config.yaml
dataset: "rendered scenes of coloured solids on a plain floor"
loss: "l1"
max_steps: 14300
Rows from block 13, named by matrix and row number. Each number is 128 + 32 x the weight over the matrix's rms, rounded and kept within 0 to 255. All counts start at 0. Numbers have three digits each.
# conv: 3x3 conv (model.decb.1.0.conv.weight, 96x192x3x3), inputs 54-71, a 3x3 kernel for each
conv.9:171152088152152133102114125142148143117124116124116111136127110149142127124122088112105102132134116164138117112122127106116111123109097142129153084099136098111102122108116120126126117129126141101121152120130167142120143166119119164106127172151092093098124115107169150132130120114142125145124100137105121106123127110149150159124141137132157115138153115145128158113116145119127126144133127112157126098160090125096156177090165182100162089120132113124142133147154082093092112108112139124116
conv.10:117155119117131100115124111137133129141138130132136135141107120159128155137112156138137145142140144119121119122124123140139133163153141130115093160131131148137116136140138137134135123130122144117106151137142137150142120147129091127125106147127127132146129144156133130139122145126129136114144146131140151159071093083103093095142156165123133141111103124124107112123123121153141126110119105121140126157150139103121101134149135104142130101111113128117136140127131120132143133139147135122126
conv.11:128081134184101108198133126124137132162146134174145137104140166112131145135125143143145126159151138156129129125118123106103112134125123103108117111129129124129149100105119104125141128136136058149255102166255132179255187086054166108078124127093153143122172152137140131132113093073108083128147126146206147115141127114099105099161123147172118132182136167119134174155158127130158108144114133185143063174142067129142153116123165144119134112115132099124158081119151165145103173150132121126122
conv.12:112107120123115152140140169138131134117125139133150167133123139138137147130125146147143145149143149133140138138129122135131130117114126146131119154145132147149149122128112137125115117108104129115129137130152132128132129135155131136148108138154119117113122126127122117110095108096141135133128142145122122130138138133132121110134110123124108131134111144140119128121117136133127143141105134117094122131102131154133120140135129129137115103103105135131122116115108120125110126129122128115116
conv.13:116130095152135147149088144126119101129126127121123129140130094122121088097129132118122100132155122122129112124126120118129143121115122123126149139128120109117091125110126125110102118126142085111132093107122098113124120121114150130122161124150113120108127148135132145127141129128123134137107127112152125125139112139153114118131120028156138103148126145125136129127111112145096108120120151150085136170070140103119091099139103098146136131142154123140139125133116115125110132149143129137119
conv.14:153131131151128116115104076103111121122136147114125122102105111172155116129120074140137139151142137134119106125125127114114128126133148115118140106120137135133133136135118124113106125129136107108110126132131098086086121095102124111121117108119142139142141135138147131124150144132133129124143147138154151155110115127176159167150122117149103089153100084116110133099106143116103131142119116149118116174112114126125133114133134068113127129138138140142137143141139146138137149135133144129127
conv.15:136126158119119120115120130109121133118122149136103096110139111092140131106128129106126122109129142125128128114121139093113144110113137119133123076103128070112145167129101127132119103133154100156175094137159088116122166102099162120136149123139106120117117132145133146154122109151121103120141116122117100121158116105165123127125114192103108166111111149118167117113153127109128122143134139121106162097095168130113118132140121136145101146148137120120102106127126132131124117135145125145163
conv.16:162141077143136082143146108129130130108112110129126120147124121146123115116092112102111116111120110145144140132133124115125116110123110116123142122119125127116112133123134134125123124134130130118126149138139150144148124152146120135125121136112098100097109107106129129132151152101154146113154138110140144125137131138109111102141125109151131109161130125106110143117128145122136122122127150121129128113119099122102130139125147129125154125122116133122125121115119102100092119117115132137130
conv.17:174111136158110127134102109128131132112118130117117117137126127148129145111091111129124118135127111122115106100103103094106102122120116117119135138127127136127132115111109134124133129141160138146210139133182108124177148137106145136112128137095112111116125123115131131112095095123118110119172129130132128124112119108168158131152115132128096132103076111168130129135128129099127148152133131145127140107123138120120136141111126151113127122136150138136128122128127119114115136128117132126109
conv.18:074093099123130127137119130131133128138142139149138134106111121125125115134126126154144155151146152145139126101106112113117132150159170116113120143136143134132143116113110105109106103115119137125105116107089100104104092108127099122149103108134141135129132132131118122113085106123104127142137141136162162164139139145149148139126122095117127118124124117145132128138118122131127128152141120149126127124114127141131117125117114135112116147138138135133138130145151136132132139135136131134132
conv.19:132138118112151118099120099144105076105124118108141150123143124114119117105121130132139139103138169114149181160134136114124139099123142128171132125133120125128115141149152160125117141105084159155087135129069167130058102084104104108139107131138144126117106116134111132154137115148114133152086128147117151151105128166121117131136103078134116096120115083126157135126134093152099061143163072149128073145099067158120119144144105132142139113141147128122119150112098141129132110125156107129152
conv.20:146123145132132141106125136148148147129132133160156164114136142106124126145159140156161147128137123150167156163161154125127127147146154152152133125129118095114121116121121125130125096105096152140155138132139146146152136126120111114085131151126173172166143138140133138141138144125148153146091097117097097094132135141111123116128111134115104120145148167155131145140128130128132121172132170136120124099118133141122109156107106159118121121110127126119131088098097175181174136134140135134135
conv.21:150129097122136119113140106112125118132120107129110088107132147131143151141101120130124126141131135133109118124132130142145154129129125110122119155164151170135118133130132104129137148154159138132100169174137149120084136137113134127104119151132115116107122110114108091102163117129124106117130154132112116110105096102091121155134137112149124109149108095112138126116145136114116125136166100132161120133121117142105109099120108117168144129115113140145137125123138124113117137124126113108111
conv.22:158114102170131115161135137098111107111122117131126133146127125136124131155145145118114108120122111139130115124128121114126131122128130138117125128119151118109123162146143138128128131138130095087129129116171118109151148135123147134115156143113116124113133134121120106101111134110105117098120123136134134131127135114120127121153117126157133127151133134173120152137110148136122135133104146135109149131120112134124144130097128152109157109126137134136154105119125126129123150155144129131119
conv.23:117110129134130138125129120130124116122119131131125127133130124098114128115137161135119111141122112142141123138133124151127120141123119134113093124127114121128116117124117127130115125119117129094098108096078085086093129157169129143171121104151134123116132119115139125112133096126123102137129126146113145146119137131128129122122115104128116130148131137116149129108136098122146116106127127104128126125118135159125107141110075139135089132127142135131136127133132135129125154137123153141125
conv.24:127131152162132125159111099148147143131130130110117121106109127124133140133141127133126127124121120137138134146142149116114114051056063149135118115129125104128141117126115155148152143133145146141136143144130120110112123120130156125137155113124125124132095092098093101105120145144101138139111145126117117114118124128118120129084125158117133168129125141181137095163110094125099118168130098153122115120105133109127151103122145114118127125126136112111107118116115125127127096093099086095100
conv.25:146159148104103055130136114128131123133136134157154158117127107135131165120102123142150143146153165105116129107114122104105111136138139147131110154149137108124148135135130133131122107107103111101072139150147145154146115146115128164138072140113141137128146148141147143144158156150132102062180158114174183211097092096102099073100119121089121102058089060091116102131146145101133147092150077108176124073173128169116126162120117138111101108112107116114110121124113133129123128129133128124123
conv.26:103165111087141132088129143147127118156130111127118126140142099138132096146149117087103118108119123115119121116126136132132127125123123132152131114149125120133115117137153116117123131129114103115099133140135123105095115107122131119146116119135108115121121124122127133129165129137134142135125152156150141128105091099146130135130133121144116106126102139079161139085140163106125141106122187101104174115105158122165146118148104121158122108112106118138162136136136094113120107128145129140144
conv.27:133146148098141121102147120110122129110120123139152138148169129133177097111151105138132121141130117135137133137136135115115119107104095138123137145114117118102119123122129138142147123115131106129125118149145146165170151118133141129124106148124124120105137128100161147123106128142118119139130118118120111112129120137127112111127169166124157144123127091152131123126115109115123134157130137113103132096097142141115119165134134162132133124127132134130118120120107136126110137125097138121100
conv.28:113102092150114117129113103153146146137135137142135125135138146100105112118111121108115120129135144149162176134145144136129120146140130147109099165128126150126134112119118098113117115125134149142085120105072154147117121107157141107151112089116122132137125132126125128126131117113140137126106101097119111135131138161122115132132123134139113117116106077138133089152133106158151148124090113155093125159086124154173101114165087122166098139139134145135112133115107121140150138139141126134133
conv.29:154124134127102122123105114071103133129121089160147119122138166129145184120138152157138107168146107159154138116119132125119100131126116099090117132127149138137136133118154100109156096094106083100163077098167095100170165102081175104083154115070123116111156135093161150124134102088120101107127127153144141108172166138166168170142142180132116166121125165092093138113128160141145143106124138147148126171154079131128149124109135126103124132117102102123160078106149150137107169149107169154132
conv.30:159127097121120110124157152101109103143146138188188188153121120142108102137130127105106109129129134127125131102104100146145135170170168105129144137139131143128121136123137079073075107119106136132116125130122117129126138124137139119129141117124102112109147145146147144136126119107125126116128135134139152143129128138119115122148124107145110104132113125105140148105146153111130135096139138104147136123137130138131137143131128128131133162158165135132138091093093105110112145143140136133136
conv.31:114148129106144139115125127110116106150153157138131136135132122136135143124133156132134127129127129106111106116116130155155164152151157142128114156129120165134126114110109122134116137138140136134126097089078156150150108141138104131140100121125164165163144143147124117115142125125133138145121116116135144135123128115136126107144136121133144146119131135086127136119117111152117092098125111139126108152128105132132123137150154122129139150153158124120126134129134146150153130130139114111121
conv.32:137127107122127120139140145110116116106106107126131130138107101125109102145123124107104095133129123155142142125129127147141146128123127112113125126125115154145142115106108113109110132134136099127120131156148149158159144119132133124141119131142116122120160152156163156152145122123147126114133125115193173181153141145092085080150120107145114117129105113098124146102116131131127142114133145108117117138127139095135121099140127107140131137136143158162164138145143121121120154150154172163165
conv.33:130133146104117109140146136135140137124127125108115107134137117138147130117116116124108092121108095153148136110112114147150160098096106129114111112111095137138119115117110133131129114116120130147133124137135146146146118116148140126141132101114121117112126119114123130127153105119124113112149144125151147148172174178164168168136147152123132126101114102097142138105131115109142136129135133127115105130099106126132143101141140115136106131131132121123120173170169088084075093101092123123118
conv.34:132121141122111128123110126101112125112124116145146138141120126165135128139130110126117128136126117123121115128126136132132128142145140114121139126137147140134134153149148125116127088084089144151171138145144122133137117154151129143143159144151124125130138133130138140140124138122130132122120129126116114114111102092137133135130147140138139127115131127135105133109111140131103133103114146100129163117124148098150130113126133078085128132136118154151150145148146134134137139142138153146145
conv.35:145136106143163133117169140125112128137141147115136147133123127134139143112127103108111112121131134130138125106104103123125112120134125099116081115135116122141138140130115115101098136118102170110102183156149146125118107132086125137115108129134132132132124134146114130146106122110122149102149193114116149135093090061145132128128120168116132150110133133133147105118149148113107167147121083127139161119130187121102165120100113118109106139145136151142136161148150113121123128130137122130138
conv.36:141126132128119156107097152135124123136130131136140144132114143110106125094093123144135134136123121133132133126119122141127121137130126151153171128104116124106123122116120106109098127125108137139143125128134108113121132125120139124117158132128134140134163159161157161164161159150137144151130132129108104101128118110153142139133103089125106123124110156120117132142110131143123131130118147130102131138105146121157115134165137120146107133130136120121125108116110143139145165158161149148149
conv.37:095136111113137120100155138118117126136140138117118118137133115154139133133106102122132124113125128098109108122121114116125116124127120153143159158135132139110094128120111124102100141117113138112132155122126118103075099119106114162134096152138130134127123134141111130147134162107133152096132176106159148131112125125146167199122107134123149157110161168139120163131128146104106138141127113135146112121137122111106159127108153117099128154148135148140141156154160127126127125132133114127144
conv.38:130098145148115160127082120114108107149137133114112100133149143125136135101110134125114100136125120105099107114117120126120134151136148117120120152134138122117138120122127107106109137139156119140158117136150091096112145125146170119139158130138121121125124122126109112114115099098121119129135144147147142143120101107162143105132147138125120142108091117115125153139107122157109117141115139162099131152073123096134105099150126096136137160172171132139136145148141131135127134133138123125121
conv.39:113148141096138146114138135118125116149147142148136134143130122132123124135133149130123125118113124106104104134139138170169165166155163153145129141127115142121113119121121067076067138143135159167161153149147132132127109150149118132144137148154168164160146142152116110112151124121138140140126133139104097092121123116122117099141137122108127149097123168085143151111138134149130101111167162119137133145125114122128129115143144108145145152149148171166174125127125159156155158155163113116121
conv.40:105150126086116125134116106115120115143145139127120123130135137098121131095133157122126121143130123152139125127130141142147160122107109137099101157113113165147142110102093117121121125141142142129114134101083156095057112119118129141111146148104134132141143129123125113106141121131105119157094100153149135127158158154136167162132139097118159098123160092092103114165104068222160097129116097170129056207172072121129133103094116116077111142153164145148144139148147118129145138142132127118110
conv.41:137124120139138137119129134127126123113119124119116126137135149112111119130130120108101102109104112104116112123119119110111113095100102105138180106122145101111124131133140158145138135135135136151173137149161120148149151146101143132100168129115099088096105101112111119129104119163146139164126114133108117104130131138111102118115138128096114115122144163150133110131139116102140135127161123102141118086121125066108138109118128151147135139143132100094105100094093109098103094095103097108124
conv.42:119111135128124158121121148124123126100102100138143136129136143130140138131139125168167161149147141126131133139145150116118119076077086132126128147130128123109115155149155132127122112103105125117140123109129127125119113130103119140130115135160214213204202189189148146147138135121142130132110103118109106103120121111131130131141126112130131124124138132112111149117121130132142119134113154126118130122121109149110110144122126133125137119119118159167174122121126231236231199185188140135139
conv.43:139139091129147149122120139101115122105116119141132130102111099123130119110135139138134146158140129157128110106131148099134149108124141116102140133108137143104124157137125130117112103131141116094115128105112105077085117159113110170104133166100122130143140137141142117110121127125114122151125102163144136110140132101147158148150151084137169106121182136152125133150096114169121102141100112153132107156149086090133139106100118105076119116127133135153162108125134123138157147159167142123121
conv.44:161129153146145128127161124138115103130135150107112134134123107119133140128128132140139134119149164090126144153121102131129132117132141160172130142141122082100085134138119163130102138126111167138130167152144136120092130120095156141128131151130127111105120123136123140157109128161111121112137124129108154164074099098121128121135122166118117154107130134143156137148153141124146113148185096130169113096164114147099136164134145176123116133146158122106104159136125134120113106120130107134149
conv.45:131132121122129116145155129126123124128127134125133135089084099119111123142139141148154167147139152129116109129124122127131132132138141135138119108125129124133130147150148137133137126121111133148175113125143127147155127154128106159142115159153157151143138136143148144146141134147133114126145119130132138133139144130113113105096094107129137124136147128125162129104149132116147129129132114103143132119172130125127100135127099148118110104122116101116121120121125142137139127135132136134140
conv.46:164127121168121123158128137164136111132131127094128153107106104119107126127125155097108100086117131114122137158139116119130120086128155126157146083136146127145128116130135155121094168127085129106148124120158120112108111170100083152095106148112114116090108125139104126161145127119133107116132093139154173157140157123104145146118101077131142119142161140137140156122152129111133079136151124122162111116207118113095136141086160160094131116141156094129166108130137118114095099125137111131164
conv.47:116159121121160111091175178104112121120132143145134126159163121152161154115130097115116115124124139114115122101107118106121139137143139130141099121130130135140142156133112138142138110130141158170152146153147132109089117106115129130145116145162126120127124131131128121119089093132121111119145156161145154164139125095177140126112103189118118149128120139137174087095155115108137123132118083112115124115130154154121189143138155097113098143143123154127113141131125108111118124119130119120125
conv.48:068102145121136157159144143132135131156150155123124127117113118140148139136133136121125123130134134140135133131128128125132127129127134166152126145121110149145129101100094121117113145145137163167151147127121083071074115122165106103139153138152145145143131131133114112119132130100126148124120153112146126131119119125132140152092087118088091146134119153097118142128106109118091103099101131134093113146092124125136105129153135099120083148139144121122125122135130153144145133129140124123128
conv.49:116160110123160128100135140122126136119140144102117128158147117137120102155145144114121122107123126099113118126126122129139135130139148133143145126113136102091093141121115132120118136130117125106110113102124087075103129144147143138156151156136116117118117124127133140137101155115117157113104141102153158159130123121148136134120125156123127147140139181151124166123127199113098161122116166093112184100103167123103151150126112149128114145134129133117119140128127127131121128129126139143144
conv.50:122147145121139165139139148128114104156134131146141139118120155138139149133118123103112129116130146128138160126122118127108108128118112116144154100141142125155136126151158104130132124126125164156150169170173162152128155161107136134101152133115135126135141131131140139140119121112136133127135145143116109118110104122097100116116159158124130147134107151132134145123123118130119113131152177122138156136126146114137123108152146094152140166144144124126136139125119126132134119121133129128143
conv.51:117145147107135151124133140186181191129123131094085094139129129118125141117120139123130121129130135118118111182185180172165172130120130148123103148131113130131126092093091138147141176182178090115105136155140136139119125115132124126132106124146143141140133136138130131129133135123122122117145141127135129139132123133135139148135123139117125138117120132128141137134119105126116119122135136130126125136122143137132109123124110124152122068068074116123118151151147123128124133134127137145138
conv.52:146118138157125144125115119100105102145152146172167168120124118121128122127123120133124138134129135148155154040047043085091089137133133117125143124127133134129133147155151102101099095100097123131146118120128127141141104116140113107143121112130137143146137140138136135134140137142141132131133127124138134131127127123127119111112126124135127130125118128131113120116131129120127118127112128127122147126110123125137140127130135127127148158159160125125119084086079145141144126127128103099096
conv.53:108164159092109098142110138127153164137126132178146125114141126087096131114114146157161149133126135153136148132171200137144154151140141122114099118132129120143144138128118097122138084124145090114132112128150150149155178161106156164102144137099158165159143131127124102105161147143125111116116122154132116122150137119095117095134150129134160104134144079121151152161142116184143119126134147147137105166160089155127124103103105135141151110104095148159165116133138147160149152143144139130123
conv.54:138146161126125140162144158104128142119130140152144148116138136152155132134162155124125126134128123149133126132143149108126141130139154097098112093080096171153163150133118129128121109115122113130174106105142117115149157150125134145129128152141131136129123124128127121124139112116099105131128120140122122109142144128105118079143137163154147163148154150102131144113113138140117132113125174126110135154136150118098096139135139134098109138129135124120130117138145139137132123129121133133127
conv.55:128136172103120114124147112135151153108138138100109123138156129100113098152162147136133127116110098136136128155141127155148146147162173107115117112114110130138143108102113129109112164154143122157173073087114113140144128101148131116136137119129136133129123123123124123120136145134129136104116126106111100102152153156099082088116127153126145156143146144118125156121126140138136138126132138113116126131133142146117138125089121140112113139138140155148152149135136145133125153138127145138127
conv.56:129114142141120164163124142147131111107115118116137150103131141102115103115141109124124120137138128117122112144146130134125110115126129161140115143139127140114097105128145134127118137127118127132102110120090142149164121118145118123158113091107098119121117129129109128131126144115116148121124148107142121131114105132119108114127114105137104146117101129151107163164107140131095146150089180144080174129078156145160089150153114131128134097105138140128129127103097103129128140151138128124122
conv.57:110106093112138140124149148094107116117114116143132117089119142092123139106143133126133144141143142141137123117121127108105116108105108112122141102121132117122109124119114121134139118125143120076068135105102145120125118145148123124127139104143122113112128121112143135128121128140094110137086116133133160121145148114135142148111126098118118087112111079132120109135136123147146136129103108138131113152141117139103122124099110104104090162143143145131128119114126122126129134123121127121125
conv.58:079121102104116145101102167153122104141140119102111129140134129132128162121125151119116128140143152118127122116111109151124100133121109145130104144150130147127111100124138114118109138123111128125064114130093100111110093112152125124177125103153115117127135139150140133139112112129118121105129161130149147158131111108176132133134131118143117158123087154123145130108134121121123135110104115106100143120096144136166094125171103081138106104112114118119126150133131085112131124135149143131131
conv.59:108129105126133099099121096131130116122119120087093092148128120125127118109105092144145142124127128130130140147140141118112112077069073151146147110123141103109125113115123165170172145136136126122112138135124116116107150131132146121117142128137134131131115119116130140134123122154127128145126122127118125147134144150140146138151166146136123093161148114138138087146166125110149134142161092119159117101139119127125145138136146130133130130139146116113117132132124141131139120116118135140129
conv.60:109146125140149138152128111135122118149146137156140127120133115119148138095130142112128123135141133112120105129126138134143140117121109124130106164151133160161139122129128118128139121133138127140136136143133137129122134118169131100167141100136116116119125117117116117110103103109127142138105137130165149138143131138128127121132142122129123105138134111143148120152119094177145111153135114156107106181115097099146145110139127124154127149146144129128131133145147109110119118115120114114110
conv.61:112115136133126151114116122127129125205206206125124124131135131135139129132136123149147147137138134139139137064070070118113112163158160124109128126123128131124114102103105084092090130138135129122121100098099122115121100122162117126150133125126146150159143145145142141138146132132133125127133118107148150136131125120140137141111127129137144158116122139122110132122122130132133144116093138134113151129119139131142148109121130113116139145149143066064064127132128133128139091089088121119117
conv.62:151116141150121148131084097089093090127132121162169167162145131120113106140138120170168147145134120133138126115106104112114096140136130130134144139136130134132121134131152138134136094092090143137184057064077140160189109118149121102150132114150137143142143139130163158152101147085137179148088124088117119099157152142113106104139106114126109131159128136125071162164108154161116144117088163150111140157129118120127133138118157129092133170165178106101116097095100157160148130121105120112097
conv.63:128176162082118124115142165115131141140145147124115107134149142150164138075080092125141147137135126135134122093105123122132140145132118159162176112091074178179156140123115110119126097117138165179165141130131069034054130145180096108143123142140121137143123132118140132119107116113144160146135166137145131130150136146173189170100131119074093074150173149084091093135124146128105118114103116132095113142122125154179137149151130123076075132132120105110107132148152121139142109117108146150141
conv.64:098124151108110114128112132130132127133132143148155171136143099131149128124137125135136122159149151148140141122126114115107108137139137132142118142153138148143138111113118115111097123122118129128124147146154170164191106107116117118116114126145137149143182179185164155148123159144136140134152140133126123142110099105108096056159146132129143130116097096083085103109079085132110119105097137113104129097093117168136152134136175145150194117116119134128122134123085147142140166159152158130119
conv.65:117114101139118120136120128124130129135138134129129134122090129085068127127100150149140144136131137109112120131127111132125117120128123152136145157146153120115124134125118124111113128114101118132115132143132121134118108117149145139155131127121122124122122123129120135152142140131150139118123124107150135147144126143133124156126097101125114114125135140133144139125126133118130144122142102110135100123135111142140090133150092120138111133126127147129137145134144118118120131129136118136145
conv.66:146125094152138111141158134131131130107115103128131137130139125151136125154129113119113121109115115130124128114106110111112109136134140097126150109129157123126123173171180132136136110111099130132120129124127123136137114130118123130135117134144095097100117120110139140140114111130133123119153138125091104104117122117120116118130136122147126107143120109124127123104139161081121150125145122108143157093137140115118155122113137122108123125130128145152150145146146104105106115119107136134137
conv.67:128132103140153119132157124122118120124121124139111095143129165160119129164127110143128144133121142105106111114111123102117120117120124121135159127127145131117138126130120129130132131153162140118125139109116142111117137133113146136104136138083123120135125129142118120132107120112115116112120116113135140130120140145093131145127135113141147124134163142137132117156156143131150136148135138150147143136152140096134119104130143113109145140133138130114112114114123124136150128134150113123139
conv.68:128158138123166140127172143124124128137143157124140148167136130138121127133129146111114107123117113101114101118113106114117116138131138139150137131121111110108107129132113128131113134123118174131157152125143126116160108163102093163135066145142127117108134128129160163152109108131139122117173131097097121118091120104105120088129145155113140158121139147122142120103132127075124155102151130079157140049148165132079114162102130191117146133137138115112110150143138127114112121120110153149141
conv.69:134124124159144136156140142115112118088102104130141131134133141132131137152138144160154147124123121097094098152150148141142146137137138150134145152147152112115117181175170153138136128121115112106113121101114149150146114109108134126136115117131134136134151153147134136129136136132163152141131124126105105103134135131130128125125086098144107111163120125136120133135138152119144139133114127139119143148129128124116139113119114124130122121129123151146147130122113154143143163149145131133127
conv.70:093140112078126109114125118128124138150114098174123108063133166081105157103090149109131178116125158102114142134135155157129108162133110104099091142142117144120100117144137095135164098114128167142079195156093169145091096120148107137147106132136120138163124128153100115143129080118132087130130110141117118121091114129086126164128158131101148119114159133136171101153169084150150081117139113111146106117136103176158108156152102153164118142097058151128117123108119095143162111144159098122140
conv.71:163153139128124102123133107114115126117123117156151137132129121128119113114118096147143151123132141117128126138136151114127139123130138135142136126126112115114118141139139128126136123124127102104126121118120149145143116120114125146127094124103143140135131132137118115116130124142122119112134124139128133124137136125139135130122116134146145148101117108149163121125148144128141137153159120145158130138156125122118140136109133154128150118120119131135138102106114156148142142143147109111118
conv.72:126127143143133146124118102120123133112115121132136134098100121120127145132125128126112114136120119132119111136135136118120134100105109120103126139125138136122136171149138139132131123125125145153185151152179158156157127104094143134113117137124122120113135134134137138141138135129145140140129135157133127110118109095123117123126106148144127153155131141117112141104117128127107082123098142119104127138117102123134130103126144104120135128124124133124126125118131128122110134130131129125136
conv.73:098120103138124119103095100155141145147122112114106090117123124129136133118138121140133137121108110111114108127139144153145140128117109159124133150141155115111107109130131123141159157153156181154118177140120128117105102088125122107125120097105121124129124123129135139145118124138120139133106148143099112121123132139180178205117131140151134118174139137142113096139107116143095113128094123144097152139089133169149147149148142127152138112116097114130132127139144103117126103121128120139144
conv.74:097131143135140153110125147209199196144133137103093089141163141121120120101104114135141136117118117117128143117115116142140135145136133133125116110111094143147141091100097121120136151160166135114114105097100150136136133165164116141143096133134166162150121119113127138129132116122139125115141132113118115114134146147157164159095107119132135157101102122136144146114127142125132151133117156119107139124118143150131111146132129127140121089094092103120114154159167115121118097104102141143142
conv.75:105125130098100105127138146105108120142119109149126118124115102117130157100114150139138125140134138134150178132136141155129101145125087152123083116148113136187170111137140094142154124138151134092087155126094165157119111150132109113093148110102166134127157124110142112102115136154099111150076096172121138151156172177108127139137170120120134098126145102145098063162147104179167095145141079149167099170193096127104106120101122119133127158137122151147125136134124170142128167123107151126101
conv.76:136141155121132130116121122117133132116120126142138139119125096132151117130146121136136130128127128121126129130131128115116131116108130129129137111118111122129109142128132124129136110114121101120131116133142108136132135118132135120127127127143159161154149150149143146144141141135120116115121110110116110113138118125146124136124121133127139150119130145138145152120130143106130143107134140105116142096101147134116144118109130129140125119118107129136107115117106156145147145137135135125130
conv.77:133090151145113143134118118139118102147145132102114115099126133131136108124116119114117117118128143093102119148106099129124125114124139153162165120145138117139107126133141128117110159138134113124133129133125089086064124089085121097117141131153154125113135123121127124128140115128143122154110102130154157149117131141152151159125105101141102129175107164124139140127158138130163105154144102141132091164137111113125165126152183104147149112143151118126130145132123152125114135124131141130143
conv.78:147145122110125121115097105134145147124111106124121107128110111149148115132136101129133122147130100134112101107137150125125117103093078117125157128135140110106127111104122117129144127133138125113132113106134107114147119154135128127102128103096083100101113110099135122117142164128140148153114097124120122121124110121147141128117133098143146126146143148093098171117113167143129141100099185133122166137113135122155124128145130112134149099090093114120138111131140089101109122115108141131118
conv.79:109103141108103099140151114127121127142136127130127112111109090148118118153099129142119116129128125115114138139124117147143136142140131152129136136106107136114103126143141125120128138135127119108153151125159130101117124121136116152127110170065133118115135127132088112133143142141133120109154128094177180148108127107109142139132110158110116139111162178138114131144148128076117088134127143127153129090173106113096185135118189107088145148147131125124126139134141143125120135125125115121140
conv.80:124136133111151134104141126113105080117121108105108123103114124105121152086121170097121141088122165090106158146141116177166141124121120141136072139149121096131117142138138121117090142151127203146067183154081126133059115143131090138151120137129115115119112139169094116155106093139136131149111119133082145167103115147130116120122130119085149129080168122161177089149180088155155090145167062116179102105177119164107097183148110153154118153151136169144132138116094123135130128162189098126163
conv.81:152137129135133120166152122117120115115117113133137144136132145139139114140147143127134128138140132150147143145152145136137134138142136124131159122118111120114119139144141142137129129124120152127161156151159120139137124145113149124095150114139127130130104109112085110107147155118123129109155134116125133128125138159104096098123135125144133136138123147128096128121101123117118110102113158111131120122132118129115132130120142124131157145126139146132136125114105120134131110118116113117122
conv.82:106094108110101078118109101108106102114115110130120121085101107113115139137121138123138142134142148142137140137139148122131129132123112124140100104127117129156154114102105104102106100106122116099031119106053128100052099117169118123162108109133117132135129131141123115101165132183115094121104117142127138186137136158149155163126101102137118077131106044113157060120138077146120092096114066121110100149122108172147106127148114099150126142143128149135118146130105128149160133143150127126118
conv.83:087155160123131114160137146128141140152148131159162166139129099127123122115138161123121097128121101131115096120126128132127123118119107150130120141117123146142154114127127116118131087097104152146177157150185184168232101155127137184162113124102132118103137122110144122101114136128138132120143119102142132132128114108113121091101125110095135117099126091132108142160111144146128130134138152133136119141150117112112130136114145121078133127130134141145159135145151103099088124111099141121104
conv.84:122127145126127125133153149154152146131123131098099100113138143110140142114124133145146136136131140150158147138137135124109108096096087135132106120143153119130160121118126158167175136136136145125111150134121135134126120144130136149135130152144141134129120110104120130124143134149137122131172150129122125126120128129107114117092110159109111144110096113133118091125142133108147175125127105113143149096141177125103112134121111145132112064070064107112106132134129128123126108100098121126125
conv.85:099137155116130137152130101143145142136134140114119120131126131119132149113133141127124120102092098098103090220217225135134137113109110148119108139128112123143143112112106137135129155158152151143131134118109122094082127141135129128118161116106136132138113108106077078078121127137124135158136141152119118116119126123147159162116141148086112156100102130137123107171129088151126102143146108161140103143133114113130148113123148113117138160155152143131133149139138131140139116112112086085076
conv.86:123124142127128148126123154161161156119114118063074075142141132107112108125127118144135137121120111120112102167169168152141154133127133141137134128131131100108107124127122159158152157143142133139150101122143116139144124127136129127147108128164145157163111119124148159171127138114137136116125120109079085092131129123175165166112126126127139139136145151129120137103111152097115155134127152105119144104119151132114130130125125142147137061080084121131132168170166125131123110119118164165165
conv.87:123121152112134132107161135133151159122137140150145151131132139140117112158117126142146150115114127127119112119131129112122138115113144147151143115114123137117137125121106132125108110108108133151183128137154138149176151105131133131155093125129134136139119121142113121143137129116117126133134134103127112099135138128124120114118073133109097150123144162136156155129141137112148139140148125131138142111139155135101140124109141116123138116103112131119134119115114131133135128123136111118134
conv.88:127191114128153118117108128114140146137131138153125115116108120138128135129103120108141163116132149118122139109137152120141150152145136123130136099115120116123116150119110121133135098124152115156125149171169120137126164128113165131095148122103107147172098131158118140149151154152109122092127140124139111126097083107112112133092167153100166131118147123147168133120114150118089151129144139107117166112097170114162114092163099109165093143120127142126119110117119110142165102136152110140153
conv.89:137146138119165139094154087125113113142134117131138128155135117141130110160145125133126129142137138109102105118126136124120141113121123086141120126152137097103118133141145134136129136136136141150138131161130115129096138102136145124148110117111115121120120131135117125139127102128150133140156137135107112113092100126129133169184154145150146163132171183094165111078158086080135099098167129081167140053137147147116140136122098142133126114125132109128143114122129109121130116135155108125139
conv.90:124130119101116127098118136177187184130128129095097098144129126144133147147149164123123126149142141143136144136140128162150151125122123139150136133129117130129125059073067135139129180173175070105101095114118119128131152115118139120114127135139127131126144149149155160163139123124124106102125104091145130141138128139126122124148121118141134130116125135113145134115135134114132143113140130122130133122117152142138109127147112135159123085082082094107102137146142118123119138144136155163161
conv.91:144119152144114149157139168143129121151143137113131128124129150127143158094098120133118119120115122118120105105102112119110123123126136145123136104081096118112120120125115117104111139116120134118152138121153119107126129124128137127145132119123132122129134130136120124120120109137124119137137126135136155139138142124141152135139126132111104128116114135155140132138137135118116141163105118163116128141119137135136115148124133135118144100127129107121134138136135125122127124128141132135135
conv.92:115118113126134134142116121120134128141132145133136142107110130117107104142119119152156155126124134149149167135140125126136132139137140145149152123129126114130127138133134130137121115120116122126110131124102130140135135131137135129116154136127173170167136145137141143138122131120136139148124121131131131143152154159124123119128116089122131108152156131133152141125123113114124135125139140126126092144137107114108108110132143123147126122121119095100087112116105161163159114110109124129124
conv.93:136126101165127099129128134150143149118117128130129124146141136120107138135126123105111113085104111109120128128120112122121111100095094167148126112126142094111116113112102126121132117118127115093061139119111160151131123117151112122130125122130098102094111119105124134118139129127148123103123119125122118154146148130157154151116085106150106084145097066147125120104116111106128135154109112140112119124119111126148116125136128137146148097099079151142119138141121093094088124128118114120119